A small rotation predictor, trained from scratch: muon at rate 0.036, 395000 training examples.
Rows from block 7, named by matrix and row number. Each number is 50 + 12 x the weight over its row's rms, rounded and kept within 0 to 99. All counts start at 0. After the name is the row's rms in percent of the matrix's.
# f: token mixer depthwise 7x7 conv (model.blocks.7.mixer.f.weight, 256x1x7x7, trained with AdamW), a 7x7 kernel
f.32 128:67 53 51 44 56 59 69 63 55 53 44 51 63 80 87 66 59 54 55 52 69 64 44 41 44 28 34 45 66 53 59 58 47 50 67 52 59 56 39 35 45 51 55 57 65 44 41 56 45
f.33 080:71 43 30 51 51 36 40 49 32 47 62 40 56 27 34 44 53 70 52 61 18 49 61 45 57 49 48 57 71 51 44 26 40 36 46 60 42 39 56 40 62 41 48 42 55 69 53 42 53
f.34 093:50 41 52 56 30 47 31 40 52 47 32 37 45 34 35 37 57 53 50 37 40 33 44 47 63 75 51 50 30 45 58 45 48 31 36 47 52 70 39 50 58 53 75 74 59 36 43 59 41
f.35 090:72 43 27 46 25 40 61 72 61 41 26 45 53 44 51 63 43 53 58 33 42 43 48 38 38 57 50 51 45 48 37 44 53 72 46 63 54 45 41 53 58 66 55 74 60 42 60 38 69
f.36 102:46 30 37 36 47 42 54 61 45 47 52 55 50 64 51 27 55 55 42 46 67 62 28 58 70 53 61 60 37 62 65 43 59 53 65 68 45 67 50 50 65 54 50 22 48 43 55 21 46
f.37 103:57 67 32 50 61 64 60 55 56 46 24 41 31 26 44 53 44 34 58 62 45 61 67 43 55 61 38 38 61 65 56 55 58 35 65 67 54 65 69 70 44 48 49 35 57 55 50 34 51
f.38 131:67 60 61 55 48 49 34 72 54 56 42 25 40 38 71 63 60 52 44 40 24 55 49 58 45 53 42 41 64 56 68 47 49 49 50 67 63 77 56 53 47 44 54 60 79 52 41 53 41
f.39 092:61 60 59 63 68 53 59 79 44 51 46 52 61 35 46 33 45 60 53 57 36 37 47 48 59 67 53 53 41 49 51 58 45 60 66 51 33 59 39 49 34 46 28 23 31 28 67 48 53
f.40 115:48 31 58 65 22 31 53 47 47 57 60 29 34 54 49 40 46 45 38 50 62 35 38 21 56 49 43 62 43 34 56 62 46 72 67 42 43 46 47 49 31 50 58 57 68 43 40 55 64
f.41 091:42 44 44 43 51 53 59 33 63 58 37 58 58 69 30 54 50 53 53 44 52 40 19 39 46 51 51 50 40 28 60 39 64 50 65 20 49 55 34 57 65 56 35 62 59 49 54 64 73
f.42 106:54 51 40 63 48 35 35 57 49 41 44 35 28 30 63 52 56 52 45 36 27 48 42 49 51 52 43 27 66 51 60 62 51 44 28 68 65 76 67 51 50 50 68 54 68 52 53 48 38
f.43 096:55 53 39 38 37 49 22 26 61 63 57 57 80 46 28 43 39 33 64 64 55 57 39 57 46 51 56 43 62 54 38 34 38 51 51 64 53 54 44 47 51 60 58 49 76 64 64 52 49
f.44 102:50 34 56 42 45 32 59 57 40 39 31 36 53 43 45 22 59 38 45 38 63 40 28 49 43 57 44 65 40 52 57 57 47 53 66 58 56 48 61 78 68 67 65 48 45 43 49 52 77
f.45 079:37 49 68 61 42 53 42 63 67 50 88 37 49 47 23 44 41 46 46 62 63 49 56 62 56 48 64 49 50 57 57 50 57 20 35 53 45 44 54 29 29 36 39 56 52 47 45 45 53
f.46 089:43 42 63 61 40 67 61 40 55 36 47 49 46 60 56 37 20 46 44 46 56 64 50 51 54 66 57 62 68 54 56 57 51 48 51 72 63 44 37 48 52 34 77 48 28 43 49 37 21
f.47 113:23 43 37 46 37 63 50 54 60 62 62 40 44 47 75 56 54 53 44 29 45 66 75 51 43 42 47 41 60 51 70 55 42 53 46 59 45 44 55 45 46 55 32 30 67 44 25 32 41
f.48 116:19 47 52 59 52 57 70 28 42 48 60 53 74 81 37 39 44 54 50 59 65 43 46 37 51 45 55 53 38 28 32 44 47 44 34 42 36 34 53 57 53 44 45 41 48 57 53 66 63
f.49 107:35 43 28 53 41 37 34 43 64 59 62 67 43 44 36 66 40 62 48 56 51 34 43 34 64 53 78 42 55 53 53 74 61 51 30 33 50 39 62 77 47 47 53 56 47 47 59 52 57
f.50 097:65 44 38 42 25 39 43 61 48 55 50 42 57 58 55 48 50 44 45 48 66 59 66 47 50 33 45 74 57 41 38 38 56 59 48 48 27 43 47 68 71 47 43 33 46 63 68 72 76
f.51 110:47 39 33 48 53 52 48 61 31 44 56 54 70 51 65 50 45 48 39 73 69 71 56 52 56 47 30 44 55 53 54 54 34 47 61 32 22 52 38 54 54 52 41 29 65 49 60 58 24
f.52 106:29 57 60 53 40 55 78 22 47 61 46 37 59 70 32 38 56 59 69 69 62 42 37 52 47 38 38 53 62 52 43 46 36 35 38 40 43 42 51 52 45 58 45 31 39 57 58 34 43
f.53 129:20 30 46 55 45 47 46 35 47 60 69 52 58 51 51 39 41 54 57 50 47 53 48 59 70 65 78 57 49 40 39 45 48 51 36 44 49 58 32 26 37 36 39 58 56 43 44 21 38
f.54 089:36 80 35 60 60 23 44 19 49 36 40 40 51 71 58 65 45 53 55 34 60 61 56 57 53 35 47 50 55 44 46 59 67 55 64 55 40 51 31 45 63 46 52 61 53 39 48 52 62
f.55 099:64 43 46 42 64 63 51 62 56 68 50 43 46 36 49 51 62 46 68 65 67 63 36 46 37 55 55 81 55 45 47 58 65 50 60 58 43 60 63 65 28 45 33 44 31 52 53 31 70
f.56 103:38 54 64 52 42 45 40 55 41 47 63 55 56 58 41 42 42 53 55 62 88 56 51 53 60 53 57 61 59 59 39 36 30 27 45 33 42 32 47 49 54 58 36 44 21 41 40 67 66
f.57 092:33 64 66 33 69 56 23 51 27 58 49 62 49 76 43 32 52 47 34 35 56 42 38 36 44 53 57 65 51 36 67 26 46 63 49 60 56 58 49 56 49 53 47 47 58 45 53 51 33
f.58 100:59 57 44 49 52 56 45 67 58 27 37 41 39 41 80 57 47 34 31 37 42 54 52 48 66 47 44 34 52 56 57 64 64 57 50 72 75 70 58 57 51 60 65 67 55 45 52 33 48
f.59 101:45 66 52 57 34 54 68 54 58 32 54 69 47 26 41 50 62 46 49 59 33 56 62 50 30 52 55 67 43 55 54 44 45 49 76 46 67 45 30 40 61 59 69 38 37 59 67 67 56
f.60 105:39 26 53 57 55 44 51 32 55 48 37 33 65 36 25 52 38 52 45 75 51 37 53 65 49 49 50 38 13 44 60 58 42 68 37 30 38 47 55 46 56 51 49 49 62 56 42 53 58
f.61 101:61 63 40 40 33 12 49 36 59 65 44 33 36 43 46 55 57 58 58 54 40 39 47 61 42 46 58 60 44 41 42 50 48 51 43 71 61 57 45 40 56 50 80 75 44 34 47 46 47
f.62 088:46 45 62 49 60 63 41 26 54 70 45 55 57 64 21 42 35 32 41 62 52 61 44 63 48 39 45 70 65 61 56 29 34 46 55 49 57 33 33 26 44 42 43 53 54 45 54 40 59
f.63 097:64 57 71 57 62 48 50 48 69 57 37 57 55 72 44 33 40 56 42 54 34 71 55 67 45 41 35 57 45 44 66 51 73 51 55 67 55 48 42 52 39 33 62 69 67 40 37 40 67
f.64 090:37 43 39 39 48 47 69 37 51 53 65 63 59 40 49 39 54 29 50 43 21 30 49 54 51 53 41 40 20 53 29 49 63 60 45 40 65 48 62 63 59 51 46 40 35 48 45 42 74
f.65 099:49 42 48 45 36 49 47 47 21 50 46 64 41 33 33 42 38 47 75 51 59 39 54 64 35 38 44 57 61 57 67 42 54 64 53 57 60 75 69 52 58 58 50 53 37 31 61 61 26
f.66 089:22 26 40 38 58 65 17 48 44 42 44 62 40 27 75 44 49 62 65 61 56 39 50 48 53 61 60 36 39 57 45 43 63 46 41 49 60 46 52 55 36 47 47 39 42 32 54 48 47
f.67 105:36 51 44 60 41 54 72 50 46 36 45 31 37 55 47 59 50 53 44 48 79 61 62 58 61 48 45 57 25 34 44 48 51 49 67 35 29 40 53 54 48 60 39 44 49 55 51 71 83
f.68 086:32 39 47 47 54 59 56 33 40 65 67 70 63 64 39 51 62 58 71 67 60 37 44 55 50 43 60 52 34 35 56 36 42 63 65 31 28 37 41 40 60 65 34 43 48 43 51 63 54
f.69 105:64 69 58 49 55 47 43 57 52 55 48 42 37 28 55 54 59 59 52 39 36 53 53 53 49 52 46 43 63 59 59 47 45 49 50 55 51 53 39 33 37 51 65 50 33 17 16 22 29
f.70 107:67 53 60 31 49 28 45 51 43 40 42 31 43 54 66 49 44 56 52 59 67 39 40 52 47 64 84 68 49 57 42 30 36 62 74 49 54 57 30 42 51 59 53 52 62 39 42 52 59
f.71 072:71 70 53 35 54 36 59 71 51 31 47 51 47 58 41 44 33 42 54 35 46 66 53 33 49 40 63 42 39 50 41 38 59 57 41 26 51 46 43 56 63 41 42 65 60 58 66 53 19
f.72 109:31 41 53 55 57 68 42 44 41 33 37 40 49 34 44 45 39 52 46 60 34 34 62 46 53 61 59 51 45 76 52 58 61 43 55 34 75 36 37 34 35 52 48 57 49 25 35 32 39
f.73 116:40 63 46 57 24 42 42 30 52 43 56 42 39 52 24 45 49 49 28 41 44 36 53 58 68 54 31 40 33 43 49 78 37 41 57 35 42 56 42 28 39 57 50 57 38 53 47 36 45
f.74 102:50 59 59 51 58 62 74 45 48 44 52 48 59 43 38 64 54 49 50 80 44 49 13 41 44 43 37 32 41 31 39 56 69 62 42 41 56 50 59 55 61 55 44 43 62 64 72 61 54
f.75 104:32 49 47 46 45 41 19 27 30 35 47 44 32 34 51 41 46 49 62 54 67 47 36 59 62 48 52 62 34 57 73 50 62 47 56 49 42 66 55 57 28 45 52 43 59 42 40 28 38
f.76 102:51 40 51 38 59 52 45 72 43 60 40 41 31 34 68 35 40 42 41 40 42 88 75 50 43 47 64 56 65 59 45 53 48 54 55 66 59 61 67 41 57 55 39 37 61 63 43 45 54
f.77 091:52 46 54 25 35 45 41 32 37 63 47 49 38 44 26 43 50 53 52 58 46 48 56 46 50 53 44 46 36 42 50 52 73 71 47 38 49 48 70 62 73 67 35 41 54 33 56 71 27
f.78 091:50 25 55 50 51 51 74 53 48 49 45 44 39 65 55 54 66 73 44 33 44 61 25 43 65 59 50 46 50 22 36 37 43 45 59 61 34 34 52 35 39 65 56 57 44 65 39 60 56
f.79 099:56 65 49 59 42 58 53 64 39 41 64 37 69 33 29 24 53 53 45 55 42 37 44 47 41 50 51 58 55 46 65 47 47 76 79 68 44 61 45 65 70 51 59 53 69 56 42 43 56
f.80 105:46 52 53 40 48 58 62 56 48 39 19 49 36 26 56 47 47 48 43 54 58 61 34 38 33 20 31 55 62 32 63 57 48 62 47 49 65 58 38 49 40 48 66 63 49 38 58 59 72
f.81 101:25 36 50 30 43 40 47 40 43 45 48 48 49 50 17 37 42 53 59 53 37 33 69 42 58 56 69 64 32 49 46 44 35 46 39 47 64 58 55 39 55 38 25 54 49 72 60 53 45
f.82 098:36 77 51 78 56 43 73 55 72 39 49 30 41 68 56 64 34 39 48 59 37 44 68 62 46 46 39 37 54 39 52 57 46 53 44 65 62 56 45 57 48 29 58 52 46 45 36 48 52
f.83 100:69 52 41 47 41 60 62 74 49 45 36 50 69 44 62 29 39 45 52 59 36 80 48 41 46 62 51 46 47 47 39 43 53 38 50 34 37 37 50 63 49 68 64 63 69 59 69 46 67
f.84 097:48 38 48 56 60 55 30 71 60 51 58 57 34 43 54 57 41 51 43 49 19 76 60 55 45 52 52 26 41 50 48 57 54 59 46 55 30 64 67 46 81 59 31 56 48 45 53 43 40
f.85 103:46 47 61 70 54 48 39 29 35 36 63 74 58 43 41 43 38 40 47 56 17 44 54 56 60 50 63 43 35 52 53 63 33 36 43 54 41 52 49 66 45 32 36 41 42 28 47 41 40
f.86 100:44 71 57 46 65 71 45 55 62 62 44 50 61 59 48 67 61 37 36 43 51 56 59 41 48 45 78 62 52 57 50 32 24 56 50 61 45 47 40 48 25 41 42 32 40 46 33 52 28
f.87 099:58 42 60 50 34 29 44 39 67 82 56 47 56 78 47 38 37 59 34 40 60 51 50 58 33 44 55 71 33 42 44 37 57 53 58 26 57 39 65 59 42 54 48 48 49 40 61 48 56
f.88 112:62 81 81 49 52 38 42 53 69 61 37 58 59 62 57 64 56 37 49 41 62 45 54 36 54 56 42 62 53 58 52 43 43 36 58 63 68 67 42 43 54 74 65 36 53 48 36 44 43
f.89 096:53 52 52 37 37 36 44 48 61 59 39 54 89 67 25 45 48 54 47 53 41 60 48 57 47 42 57 35 51 60 54 45 61 39 62 46 65 47 53 39 33 64 74 57 23 39 41 56 55
f.90 097:74 46 47 42 53 32 40 47 53 38 39 70 59 64 28 60 54 45 48 61 61 42 44 36 49 39 60 59 47 42 54 55 37 56 63 41 48 52 89 45 50 56 30 44 77 44 45 49 61
f.91 094:49 35 36 44 68 55 63 51 52 44 44 46 45 40 28 44 40 45 45 54 29 36 48 43 44 43 29 55 45 49 28 61 45 53 43 53 41 54 51 59 60 55 68 62 62 74 79 67 73
f.92 099:33 36 30 66 32 38 60 52 48 29 60 52 37 78 38 35 54 52 56 53 72 63 55 49 51 57 28 38 48 45 48 56 57 44 45 54 45 71 40 50 39 39 54 36 61 64 42 49 30
f.93 099:39 51 58 50 68 74 58 33 46 62 55 69 58 55 39 57 65 59 79 63 50 45 48 54 48 45 47 44 46 47 42 41 44 39 36 28 34 29 33 51 40 51 40 35 30 30 40 52 57
f.94 109:71 55 48 20 42 48 51 63 67 44 29 43 55 41 26 59 52 43 33 49 38 32 43 50 59 53 76 56 12 48 50 60 57 54 59 42 38 41 52 62 54 55 50 55 45 53 50 51 55
f.95 095:34 59 23 36 37 37 36 59 72 47 32 43 57 36 51 51 58 59 55 76 41 45 46 63 48 42 33 42 45 61 49 60 47 30 51 45 54 48 36 65 33 47 49 55 57 57 70 59 72
f.96 109:44 13 28 42 48 66 60 27 36 33 35 60 43 35 41 51 58 57 52 24 38 35 69 65 55 50 45 36 55 61 47 46 58 52 46 59 56 50 58 61 55 41 43 53 51 58 61 56 36
f.97 094:56 46 43 46 44 37 47 40 64 49 50 79 57 48 48 59 32 45 53 43 38 51 30 69 47 30 29 41 42 47 42 75 60 52 45 53 54 51 60 56 88 58 42 51 45 36 48 69 56
f.98 084:53 65 71 39 50 61 35 43 52 52 43 52 54 70 44 52 66 57 72 52 58 44 32 59 31 55 20 45 51 65 57 52 72 38 50 45 63 57 69 63 39 54 66 58 61 34 54 44 61
f.99 085:34 32 24 18 35 41 36 38 44 52 48 57 49 37 62 56 56 79 66 50 41 24 34 51 59 54 46 48 49 47 54 60 42 49 58 56 51 54 55 58 46 40 56 56 61 49 69 67 55
f.100 090:68 59 37 52 58 37 21 68 60 52 60 48 34 46 55 37 75 39 31 60 43 51 41 52 44 51 37 42 38 61 54 69 68 54 55 42 31 53 48 70 56 44 48 39 65 58 47 34 60
f.101 091:61 44 39 36 42 63 71 57 69 46 42 44 62 56 61 44 46 29 51 48 59 74 52 36 55 58 57 52 61 38 58 59 68 46 49 74 21 53 61 30 43 55 52 69 61 48 38 46 64
f.102 097:64 47 55 51 54 74 51 56 58 50 72 68 49 59 65 66 59 50 45 47 62 45 53 38 51 45 30 55 75 63 56 61 40 41 59 55 31 46 71 34 36 52 29 51 59 49 31 32 40
f.103 093:61 60 54 51 59 60 60 59 57 58 54 61 60 60 49 55 41 42 55 66 67 51 58 51 46 40 51 68 41 41 29 39 46 51 71 26 24 21 47 54 51 57 42 49 43 59 67 68 74
f.104 116:63 42 60 55 57 59 63 61 49 60 51 50 59 55 49 68 53 55 59 38 31 49 60 56 54 41 22 28 62 62 58 50 47 46 41 75 62 63 54 46 45 33 57 78 47 32 39 27 54
f.105 093:34 55 50 46 53 67 83 21 57 67 63 58 55 59 41 64 69 47 64 57 49 37 41 61 53 48 49 52 34 41 45 50 46 41 33 43 39 43 32 48 42 56 35 30 41 39 35 36 51
f.106 078:35 27 60 26 50 70 47 62 51 68 30 48 40 38 30 59 72 49 56 51 59 54 51 62 57 50 34 32 52 46 61 36 54 51 48 43 62 43 35 54 27 25 57 40 52 42 49 50 51
f.107 109:51 51 62 37 52 38 40 71 57 64 40 64 43 54 68 63 44 39 63 62 56 63 52 56 59 53 40 51 67 48 61 50 63 63 64 64 51 58 55 61 69 52 55 46 53 70 70 84 67
f.108 094:52 53 59 59 54 67 44 65 47 55 77 43 56 54 39 43 37 61 42 40 46 70 41 33 40 34 43 26 40 45 46 44 19 45 38 59 50 32 70 51 56 37 68 46 55 55 36 45 39
f.109 095:53 44 48 35 54 43 53 69 61 31 34 45 45 45 25 44 50 40 45 53 35 37 67 46 48 54 36 45 63 48 54 56 47 47 50 54 73 62 41 80 46 56 45 31 55 54 74 57 79
f.110 101:62 22 35 56 53 72 73 41 21 32 39 38 48 38 62 55 43 44 41 75 47 52 46 49 44 49 52 45 58 49 51 60 64 69 45 49 53 42 63 63 62 53 32 53 63 57 63 60 53
f.111 106:46 31 38 60 43 51 24 40 55 80 59 54 49 42 51 64 68 49 54 43 30 51 40 36 52 57 65 41 49 34 48 49 45 52 39 58 28 58 56 36 35 52 60 37 70 31 50 53 66
f.112 085:20 48 59 42 51 36 61 53 27 42 39 53 62 48 48 39 59 56 46 62 66 33 37 43 52 91 46 28 64 43 42 47 37 50 49 61 49 56 33 54 47 58 36 41 41 46 54 55 61
f.113 083:33 25 51 58 48 36 38 55 64 36 38 37 39 49 50 57 46 49 44 36 56 65 36 26 59 74 70 45 66 48 23 61 55 52 47 64 55 48 56 64 44 50 65 44 66 40 64 47 52
f.114 104:43 38 51 75 66 53 56 18 13 42 47 51 42 47 42 48 50 45 44 23 61 57 50 44 40 44 47 60 67 55 50 60 59 52 36 65 37 39 62 55 47 56 54 33 47 40 35 55 44
f.115 096:42 49 40 21 62 55 37 46 37 43 55 62 47 58 58 72 56 74 64 50 69 49 47 65 52 60 64 65 55 52 27 60 41 70 72 55 59 62 68 49 50 57 48 51 37 47 38 56 56
f.116 090:53 50 34 51 38 40 55 31 43 29 46 30 52 41 53 33 48 59 45 55 24 43 52 32 45 51 65 41 58 61 37 50 34 48 23 55 50 35 35 39 27 45 42 60 41 62 46 54 30
f.117 120:62 82 55 47 45 47 43 49 62 28 51 39 47 60 38 44 43 47 30 48 59 35 46 62 51 37 51 56 35 56 58 37 58 39 60 47 49 34 61 56 56 69 81 57 46 48 76 53 68
f.118 090:42 54 59 60 31 31 57 49 50 51 50 36 45 30 47 31 41 56 29 43 41 67 48 57 54 49 46 51 52 58 35 45 48 62 59 71 68 30 54 51 62 47 80 62 35 63 61 72 54
f.119 113:58 46 56 54 29 40 61 40 44 55 58 45 42 49 09 33 44 41 65 43 59 53 58 38 48 43 58 67 45 61 53 57 38 50 28 43 54 35 77 67 49 54 55 40 31 44 43 62 53
f.120 083:53 43 40 55 66 42 63 44 34 65 57 64 53 56 52 60 50 33 39 61 55 31 37 50 43 68 66 70 44 28 48 40 32 51 63 48 62 56 60 52 50 57 55 63 80 60 35 46 27
f.121 089:30 45 74 65 51 38 22 31 55 58 58 49 36 45 37 50 62 68 63 41 52 69 47 53 40 58 51 47 69 69 33 47 55 53 40 63 47 37 51 66 54 51 65 53 58 60 59 36 34
f.122 087:35 60 38 47 34 27 50 14 44 40 59 36 46 54 37 53 50 58 47 52 53 56 54 42 44 59 48 50 64 59 36 41 44 45 26 48 61 44 47 61 63 49 57 71 55 70 68 71 64
f.123 110:66 60 48 37 56 27 55 45 31 38 48 62 61 68 35 35 36 55 40 62 48 41 56 42 62 41 46 76 55 45 48 51 40 37 42 37 42 28 28 27 30 50 45 42 44 41 50 60 54
f.124 093:27 33 39 41 53 73 56 30 39 53 49 53 68 40 47 44 52 44 60 29 52 55 61 53 46 43 44 52 47 63 29 45 51 67 55 43 35 35 60 57 61 57 53 46 33 61 78 50 27
f.125 096:47 43 49 45 28 45 19 36 49 50 50 55 28 51 37 53 43 51 33 20 34 62 71 53 57 50 72 56 52 42 37 49 35 49 55 36 58 57 69 51 52 50 61 35 40 63 45 63 53
f.126 098:44 75 44 54 40 60 62 59 56 79 37 45 54 60 34 45 53 50 60 42 69 60 71 47 35 36 45 60 49 50 51 50 38 46 46 23 61 54 45 30 39 46 62 54 43 64 54 22 41
f.127 108:46 30 40 73 61 60 64 49 41 56 38 62 58 65 60 38 47 47 45 59 53 72 63 42 39 51 38 60 63 53 56 46 34 44 36 65 57 43 50 45 40 28 69 44 64 47 76 56 29
f.128 098:68 81 43 33 66 59 39 50 45 76 51 62 52 37 61 42 54 62 65 64 54 61 37 40 50 52 54 48 34 40 45 38 69 23 59 57 58 58 60 44 48 43 50 31 47 49 47 46 34
f.129 084:54 40 56 56 36 41 57 47 56 48 54 63 42 61 22 41 53 60 57 28 32 52 67 60 64 63 64 46 47 49 48 46 42 31 18 45 52 43 39 39 37 38 35 64 44 59 29 48 34
f.130 095:17 59 42 42 32 61 48 40 62 44 46 34 51 12 44 54 51 55 40 51 56 33 66 57 61 45 47 44 53 68 52 46 53 37 43 52 57 45 58 60 46 64 64 75 30 53 56 52 55
f.131 089:66 55 66 46 48 26 56 37 76 63 47 58 49 43 49 63 64 43 37 23 71 58 46 34 39 46 56 49 58 58 42 65 46 58 67 52 71 53 50 64 52 48 39 67 56 32 35 51 43
f.132 111:38 54 68 35 56 53 58 44 47 57 28 48 23 37 39 43 52 60 57 49 63 46 46 55 44 33 51 38 52 74 67 43 65 27 35 34 56 37 37 55 52 73 51 52 52 45 39 34 64
f.133 095:32 72 36 52 44 77 29 43 67 39 56 69 52 43 68 37 45 62 54 62 55 52 37 57 30 62 37 46 30 46 55 42 67 70 48 51 65 54 64 44 41 53 52 66 46 47 45 53 48
f.134 097:34 30 49 59 56 53 69 52 49 48 51 65 35 46 61 34 49 47 52 29 29 33 48 58 41 32 50 50 47 29 58 41 61 56 48 45 50 52 70 59 58 47 84 73 54 47 58 64 52
f.135 089:20 24 42 46 40 40 45 46 57 33 52 58 49 57 62 52 63 59 62 74 78 55 39 54 51 50 55 57 51 55 72 47 42 54 42 38 48 68 52 28 62 63 39 58 50 48 53 40 30
f.136 088:44 31 41 40 38 56 57 29 77 52 48 51 35 50 51 66 45 48 28 45 50 55 49 58 52 53 39 38 53 68 76 55 50 26 23 46 62 33 44 40 54 59 38 37 49 50 59 34 47
f.137 098:36 40 47 54 48 61 74 55 62 49 49 51 55 54 36 64 55 55 44 58 56 44 46 62 52 37 28 44 69 58 78 59 56 57 54 46 45 38 19 58 63 26 29 43 45 42 34 54 35
f.138 089:45 43 51 57 65 90 70 61 60 45 53 70 73 41 57 64 55 53 50 60 55 59 53 58 37 40 35 22 49 52 42 42 56 39 60 51 45 36 41 42 40 39 47 39 64 41 55 42 41
f.139 096:35 57 69 59 40 57 79 55 53 71 62 48 57 58 56 53 42 50 38 53 63 36 55 51 44 53 40 58 66 53 39 56 31 31 33 48 67 61 38 37 39 37 52 62 56 35 38 39 24
f.140 105:65 61 62 44 66 55 35 34 51 50 53 49 56 58 56 35 54 63 65 49 62 46 64 62 48 53 39 65 56 65 36 76 29 45 61 56 61 50 52 25 44 57 52 77 39 51 50 73 62
f.141 113:43 42 74 61 64 67 51 27 41 48 45 62 71 63 42 49 52 66 67 72 70 49 56 47 49 53 42 53 27 46 39 46 35 42 36 34 54 49 43 41 38 43 54 62 52 34 30 39 41
f.142 104:19 43 32 49 37 53 41 23 51 50 44 49 59 42 66 56 44 62 61 34 49 57 56 53 46 42 56 67 45 46 53 43 43 65 66 69 41 26 55 76 66 50 39 42 48 44 64 62 57
f.143 073:54 55 46 67 61 65 50 59 83 49 61 46 30 37 44 53 53 43 30 38 58 67 52 51 49 41 47 53 57 74 41 51 54 59 49 70 40 39 46 45 22 40 46 64 40 48 65 43 71
f.144 100:66 56 47 45 45 49 51 43 52 38 48 32 41 39 35 33 60 64 22 71 39 60 62 38 53 40 63 56 56 62 48 46 50 45 50 62 58 27 40 60 73 68 67 78 44 41 50 55 55
f.145 101:55 43 51 78 61 46 57 29 26 49 36 46 56 51 49 42 68 47 55 57 69 52 31 41 38 49 43 59 75 39 53 47 73 51 41 57 61 57 59 59 35 41 61 61 73 66 42 42 53
f.146 096:56 55 45 65 65 49 42 53 44 49 55 68 42 58 75 44 50 33 45 50 65 64 57 49 53 31 55 76 72 62 44 59 53 55 38 60 44 57 39 64 58 28 71 51 74 44 59 55 34
f.147 096:63 52 39 42 35 53 31 57 65 48 60 60 45 23 63 59 45 53 68 57 36 45 50 47 61 42 35 46 48 55 49 53 52 32 31 29 66 27 64 82 59 52 34 49 51 49 48 52 58
f.148 108:47 65 66 57 62 84 66 49 60 52 57 58 75 65 32 32 39 39 34 60 54 55 46 38 53 45 52 41 57 53 34 46 36 30 37 40 54 32 44 46 35 54 40 42 37 48 47 40 60
f.149 109:63 50 64 43 40 55 47 65 45 43 43 37 43 38 56 43 45 55 39 38 39 46 41 48 42 54 47 22 55 62 47 47 55 57 35 65 45 41 49 61 68 38 36 41 63 77 86 69 53
f.150 100:51 61 54 57 62 66 62 46 77 48 47 57 50 50 57 56 35 48 35 44 27 79 64 56 48 41 42 39 58 50 48 49 32 60 35 52 56 41 56 60 58 48 70 71 60 55 71 71 37
f.151 121:36 25 48 64 60 45 60 30 45 47 50 66 50 61 45 50 65 37 48 51 55 72 63 43 36 56 63 59 66 57 58 43 57 51 68 48 32 48 50 56 53 43 49 45 78 82 37 51 42
f.152 099:44 33 36 41 37 38 29 65 52 33 37 37 42 46 51 40 36 43 43 56 57 41 46 46 50 57 62 50 36 46 54 59 72 71 55 34 35 50 54 72 70 55 50 58 68 63 69 70 56
f.153 089:21 33 44 41 59 52 28 14 53 70 38 46 50 75 26 29 50 55 56 58 61 41 49 61 48 62 56 55 35 46 42 46 52 45 38 44 64 46 38 44 54 49 58 56 56 54 50 56 57
f.154 111:75 46 42 33 63 38 37 53 45 55 45 45 35 63 59 66 68 49 60 52 61 44 47 48 37 33 39 57 60 62 75 53 40 53 50 80 61 58 33 60 51 63 60 62 70 38 38 54 52
f.155 103:21 67 53 34 44 49 33 40 61 38 47 52 40 47 53 55 56 55 37 43 39 35 43 55 37 64 59 57 52 64 65 44 42 47 53 63 52 66 59 54 42 44 39 19 40 39 59 31 23
f.156 117:38 52 39 25 73 46 50 66 50 63 47 45 63 63 64 50 57 49 43 63 62 48 36 64 51 32 40 32 51 40 51 38 49 69 71 46 52 72 39 65 61 68 61 50 40 51 66 33 55
f.157 094:61 58 79 41 38 30 38 39 45 65 63 58 64 69 48 65 75 45 47 43 56 43 49 50 52 45 54 44 25 51 48 58 45 50 47 49 40 60 47 55 46 58 27 33 49 39 24 31 47
f.158 102:50 35 39 40 45 37 29 30 41 73 53 70 57 43 49 49 70 51 52 52 53 50 44 63 54 52 55 56 63 46 46 64 64 59 44 23 56 62 77 64 50 48 33 36 52 46 68 59 31
f.159 090:43 66 73 45 48 58 74 51 57 38 33 58 59 60 73 75 62 50 46 33 50 57 45 33 53 55 37 32 32 36 62 59 52 56 60 53 42 43 43 39 52 50 57 57 67 45 26 40 53
f.160 105:44 48 55 49 44 38 44 38 47 49 61 58 46 22 70 47 44 44 44 63 61 47 44 50 66 46 41 40 41 35 48 48 62 28 48 69 34 67 55 77 48 56 39 73 51 49 74 33 36
f.161 077:39 30 51 61 51 60 54 50 44 44 69 36 43 69 44 32 33 24 40 66 73 66 57 51 50 57 49 39 59 60 46 52 38 76 46 49 38 52 50 48 51 41 56 30 47 67 67 62 59
f.162 094:78 60 39 41 45 44 27 53 46 40 33 54 53 34 66 60 43 68 57 63 75 43 56 53 54 37 45 68 41 47 27 37 48 39 64 48 47 40 58 34 64 44 34 48 48 58 69 47 58
f.163 089:37 74 69 56 41 75 76 46 54 48 60 61 30 42 37 53 56 54 46 26 30 35 59 51 51 41 33 48 28 48 58 50 42 48 51 64 66 56 44 44 60 45 71 62 50 53 50 55 45
f.164 096:47 63 35 53 23 51 58 59 56 36 49 54 34 43 68 43 54 43 56 44 58 52 33 55 39 54 41 32 43 47 55 46 51 45 63 60 38 46 50 65 41 67 31 53 36 63 86 35 32
f.165 100:59 72 65 37 41 38 49 56 62 63 43 59 33 59 50 48 58 57 47 27 57 53 65 57 47 54 54 63 47 62 65 61 53 52 73 48 52 51 48 65 38 49 25 33 57 34 30 35 26
f.166 090:39 51 51 32 71 78 67 57 54 38 31 54 51 40 72 55 32 35 72 39 62 58 30 49 39 58 48 42 50 37 57 64 53 39 45 75 54 49 48 45 37 47 57 55 37 48 60 57 40